A small self-supervised image encoder, trained from scratch.
Model: 7.97M parameters, 32-pixel images, arch swin, norm layernorm, activation gelu_tanh, moe top_k, patch size [2, 2], depths [3, 6, 3], widths [64, 128, 256].
Data: 97500 training examples, 19.4 epochs.
Rows from block 5 of a small self-supervised image encoder, named by matrix and row number. Rows with one number within an expert belong to one neuron, the router's apart. Each number is 128 + 32 x the weight over its row's rms, rounded and kept within 0 to 255. All counts start at 0. After the name is the row's rms in percent of the matrix's.
After each expert's rows are labels from the 100 images, of 14848, where the router gives the expert most weight on average: "responds to" is what is common among them; "patch colour" is the nearest of a few named colours to the mean colour under the peak. Only what is clearly more common there than usual is listed. The data: drawn human figures in many poses.
# router: router (model.blocks.5.mlp.router.weight, 32x128, trained with AdamW), inputs 0-127
# up: expert up (model.blocks.5.mlp.up, 32x32x128), inputs 0-127
# down: expert down (model.blocks.5.mlp.down, 32x128x32, transposed), outputs 0-127

# expert 24
router.24 102 [190 102 139 119 150  86 109 144 129 116 105 124 177 121 156 134 159 179 128 123 118 138 132 114 141 134 101 145 238 129 174 143 149 134 122 110 135 202 137 100 115 110  42  45 139 136 140 102  77 129  91 136 101 156  87 142 115 145 121  95 152 140 120 130 129 120 162 126 139 103 123 184 135 113 162 154 142 128 132  84 123 125 156 140 101 121 135 123 139 148 179 117  80  98 108 101 106 160  82 127 138 127 133 167 149  79 114 130 125  80 142  63  80 131 153  53 155 139 102  66 160 129 169  81 154 118 243 110]
up.0 087 [144 128 141 123 121 129 128 128 128 243 128 128 128 128 128 167 128 128 123 128 128 128 128 128 121 128 184 128 127 128 244 128 128 185 128 128 129 139 128 128 128 128 128 119 128 144 158 128 128 128 132 128 147 128 128 128 126 128 128 128 129 128 128 124 128 128 123 128 122 128 128  95 128   3 128 132 137 128 127   0 134 128 128 128 146 128 128 128 128 128 148 128 255  60 141 128 128 128 144 129 128 128 128 118 128 128 127 128 128 128 128 123 128 111 128 255 107 128  91 126  92 132 128 124 128 128 113 128]
down.0 076 [103 128 124 128 105 130 206 128 125 144  81 128 128 229 128 162 128 128 122 128 128 128 128 130 176 128 104 128 124 128 101 122 128 128 128 128 179 183 128 129 119 128 133 110 128 192 108 128 128 128 150 128 128 146 117 128 131 128 128 125 112 128 226 140 128 128 132 128 127 117 128 135 128 118 128 110 129 128 115 147  57  22 128 128 151 128 128 128 128 128   5 128 136 110 128 128 128 128  99   0 142 128 128 166 128 132 110 128 128 128 128 163 128 139 128 152 201 127 198 128  92 129 132 141 128  56 127 128]
responds to: splits; lying
patch colour: grey

# expert 23
router.23 099 [136  64  80 124  78  78 134 107 134 159  21 106 194 131 143 110 195 136 125 151  94 143 155  70 112 122 118  98 146 105 143 174 127 129 124  75 143 153  78 102 136 146 135 131 158 137 129 145 196 157 166 116 110  65 104 141 187 125 164 157 138 158 151 144 166 121 170 133 168 130 127 160 117 154 129 190  82 144  79 127 132 161 108 109 115 153  68 116 191 169 169 172 192  92 154 135 131 118 207 132 132 115 164 104 114 142 155 142  84 157 147 135 119 114 139 150 104 136 138 116 121 196 133 135 134 154 134  94]
up.0 142 [113 125 126 128 128 128 133 128 128  54 129 128 128 128 128 103 128 128 128 128 128 128 128 128 141 128 129 128 127 128 119 128 128 168 128 128 128 140 128 128 128 128 132  94 128 141 159 128 128 128 127 128 133 128 140 128 123 128 128 128 126 128  32 155 128 128  20 128 128 128 128 114 128 118 128 130 110 128 128 105 116 129 128 128 128 128 128 128 128 128 111 128 141 132 128 128 128 128 255 135 130 128 128 174 128 128 125 128 128 128 128 128 140 143 128  98 141 128 126 102  81 129 128 132 128 128 127 128]
down.0 126 [132 128 136 133  84 128 135 128 128 127 132 128 129 195 128 117 128 128 111 128 128 128 128 193  87 128 117 128 150 128 176 137 128 131 128 128  88 136 128 148 132 128 122 138 128 127 128 128 128 128  96 128 131 122 129 128 129 128 128  41  94 128 140 131 128 128 112 128 126 150 128 184 128 128 128 170 104 128 161  60  51 105 128 128  84 128 128 128 128 128 148 128  74 155 128 128 128 128   0 125 128 128 128 125 128 126 151 128 128 128 128 218 126 128 128 125 166 128 146  84 126 103  97 128 128 121  43 128]
responds to: purple top
patch colour: black

# expert 28
router.28 104 [120  71  86  98  43 113 132 129 102 158  44  96 149 147 141  97 183 146 110 134 116 135 184  67  91 111 114 119 123 101 125 155 133 103 102 100 125 172 112 105 143 147 123 107 133 126 128 146 208 123 159 116 120  81 106 154 181 134 138 160 163 162 172 139 178 109 158 114 139 101  98 146  93 111 131 152  86 146  88 133 123 141 119 132 109 153  76  80 144 115 208 121 168  72 103 155  92 101 200 149 136 147 139  87 126 125 151 169  91 189 148 163 150 147 147 175  62 146 173 107 100 189 130 130 138 136 149 104]
up.0 061 [135 128 128 129 129 164 128 128 128 127 129 128 128 127 128 136 128 128 118 128 128 128 128 127 131 128   0 128 111 128 113 129 128 145 128 128 128 125 128 128 113 128  72 129 128 126  54 128 128 128 128 128  79 159 128 128 128 128 128 118 128 128 198 125 128 128  84 128 128 128 128  83 128 119 128 128 125 128 147   0 110 128 128 128 136 131 128 128 128 128 129 128 129 128 128 128 128 128 106   0 128 128 128 128 128 127 128 128 128 128 128  90  12 105 128 140 128 128 111 129 128 128 128 113 128 128 130 128]
down.0 066 [139 128 129 128 148 141 142 128 153  83 132 128 128  27 128 181 161 128 127 128 128 128 128 128 119 128 107 128 144 128 200 131 128 128 128 128 128 129 128 137 103 128 114  56 128 156 149 128 129 128 133 128 128   8 181 128 144 128 128 154 255 128 155 129 128 128  76 128 111 128 128 128 128 129 128 125  80 128 129 119 126 150 128 128 204 128 128 128 128 128 101 128 134  93 128 115 128 128 132 122  56 128 128 177 128 128 201 128 128 128 128 128 134 126 128  79  56 128 140 100 135 131 129 128 128 121 144 128]
responds to: purple top; blue top
patch colour: black

# expert 7
router.7 096 [134  58  99  91  77 110 147 126  96 157  36 155 168 145 167 116 208 168  71 160 106 115 150  46  81  95  79 133 129 118 129 136 132 140  98 103 137 207 103 124 136  91 135 113 168 121 144 115 192 120 140 122 122  62 107 161 184 119 168 131 156 140 131 125 153 114 166 159 168 129 116 140 102 132  90 142  95 169  95 136 131 150 131  96 113 128 104 101 178 134 195 155 173 116 133 165  80 131 199 144  97 145 117 110 127 127 175 168  97 133 162 148 113 123 156 157 100 161 161 130 118 159 121 149 135 178 144  95]
up.0 099 [128 128 128 126 127 140 128 128 128 131 220 128 128 128 128 116 128 128 127 128 128 128 128 128 129 128 126 128 132 128 143 128 128 160 128 128 137 128 128 128 197 128 126 127 128 127 126 128 128 128 128 128  85 128 127 128  87 128 128  43 132 128 129 128 128 128 126 128 153 128 128 127 128 119 128 127   2 128 128 115   0 128 128 128 125 128 128 128 128 128 128 128 189 128 128 128 128 128 193 127 128 128 128 128 128 128 128 128 128 128 128 128 144 112 128 147 128 128 130  85 101 113 255  66 128 128 242 128]
down.0 093 [139 127 126 126  83 105   6 128 128 128  35 128 128 139 128 138 149 152  90 128 128 128 128 129  97 128 240 128 155 128 206 131 128 129 128 128  81 127 128 128 200 128  88 128 128 125 132 128 128 128 134 128 130 170  75 128  99 128 128  47 201 128 129 125 128 128 142 128 128 129 128 146 128 142 128 175 126 128 113  96 112 124 128 128 128 130 128 128 128 128  90 128 124   0 128 128 128 132   0  65 128 128 128  78 128 139 154 128 128 128 128  77 119 113 128 157 128 128 128 131 148 120 127 128 128 114 134 128]
responds to: blue top; blue trousers
patch colour: grey

# expert 25
router.25 093 [ 97  86  79  88 128 138 117 126 118 141  82  90 123 167 130  36 138 138  79 113  80  80 148  52 173 127  90 127 127  94 107 119 132  91 140  49 127 161  99 111 130 131 120  76 144 140 210  87 142 162 152  98 102 103 135 152 213 109 121 118 116  99 166 147 137  74 179 131 128  96 140 154 129 146 138 140  68 132 122  99 127  95 114 118  68 110 126 130 176 132 123 178 136 136 144 144 128 116 180 204  99 117 132 123 121  90 184 122 113 114 127 187  73 106 138 161  99 138 161  74 157 134 135 150 117 132 156  97]
up.0 101 [  0 128 128 128 128 116 128 128 128 133 159 128 128 128 128 147 128 128 116 128 128 128 128 128 135 128 103 128 131 128 167 128 128 128 128 128 127 130 128 128 203 128 113 128 128 122   9 128 128 128 133 128  83 128 127 128 128 128 128 128 128 128  85 128 128 128  94 128 126 128 128 107 128 178 128  82  97 128 128 128 125  82 128 128 127 128 128 128 128 128 132 128 123 128 128 128 128 128 128 127 128 128 128 131 128 128 129 128 128 128 128 132 116 128 128 110 156 128 124 235 110 128 139 255 128 128 136 128]
down.0 114 [126 128 175 128 193 133  12 128 128  89  36 128 128 130 128 131 127 128 130 128 128 128 128 125 125 128 140 128 171 128  83 129 128 118 128 128 145  96 128 118  51 128 129 130 128 129  71 128 123 128 154 128 129  68 176 128 154 128 128 174 138 128 115 159 128 128 112 128 124 132 128 187 128 126 128 131 106 128 128  89 128 165 128 128 139 128 128 128 128 128  86 128 119 117 123 128 128 128 255 189 150 128 128 230 128 139 132 128 128 128 128 130 128 123 128 170 126 128 100 138 131  91 124 109 128 128 199 128]
responds to: white top
patch colour: black

# expert 12
router.12 106 [120  45 109 122  23 112 139 126  85 159  64 113 157 129 131 123 192 149  94 140 121 113 141  65 100  92  97 121 136 125 139 165 143 119 121 120 117 171  82 109 152 142 136 105 140 108 129 146 200 144 155 142 123  64 103 164 183 119 140 161 161 149 147 127 149 132 166 140 150 134 118 147  62 143 145 184  93 120  86 118 104 126 109 109 105 118  57  89 131 140 198 173 177  98 160 165 100  97 195 132 120 148 130 113 115 129 158 166  93 164 176 147 141 131 136 137  79 126 134 110 125 188 141 131 171 166 133  68]
up.0 112 [166 128 128 128 130  74 128 128 128 128 142 128 128 128 128 134 126 128 118 128 128 128 128 128 214 128 252 128 129 128 137 128 128 128 128 128 228 128 128 128 128 128 218 128 128  89 128 128 128 128 115 128 130 128 127 128 128 128 128   0 128 128 255 129 128 128  99 128 128 128 128 128 128  95 128 131 140 128 128 129 138 127 128 128 128 128 128 128 128 128 130 128 129 116 128 128 128 128 116 127 129 128 128  99 128 128 134 128 128 128 128 129 127 128 128  42 130 128   0 133 126  69 126 127 128 128  91 128]
down.0 142 [127  76 217 128 146 196 127 128 128 112  59 128 128 127 128 128 137 127 128 128 128 128 128 151 100 128 108 128  58 128 127 150 128 126 128 128 129 145 128  83 135 128 148 139 128 207 126 128 129 128 138 128 134 202 135 128 157 128 128 177 191 128  87  29 128 128 129 128 127 133 128 107 128 129 128 128 106 128 166 253 120 128 128 128 131 128 128 128 128 128 127 128  43 148 128 128 128 128 126  66 165 128 128 156 128 135 126 128 128 128 128   0 128 128 128 155 204 128 151 119  66 171 133 124 128 134 129 128]
responds to: blue top; purple top; purple trousers
patch colour: black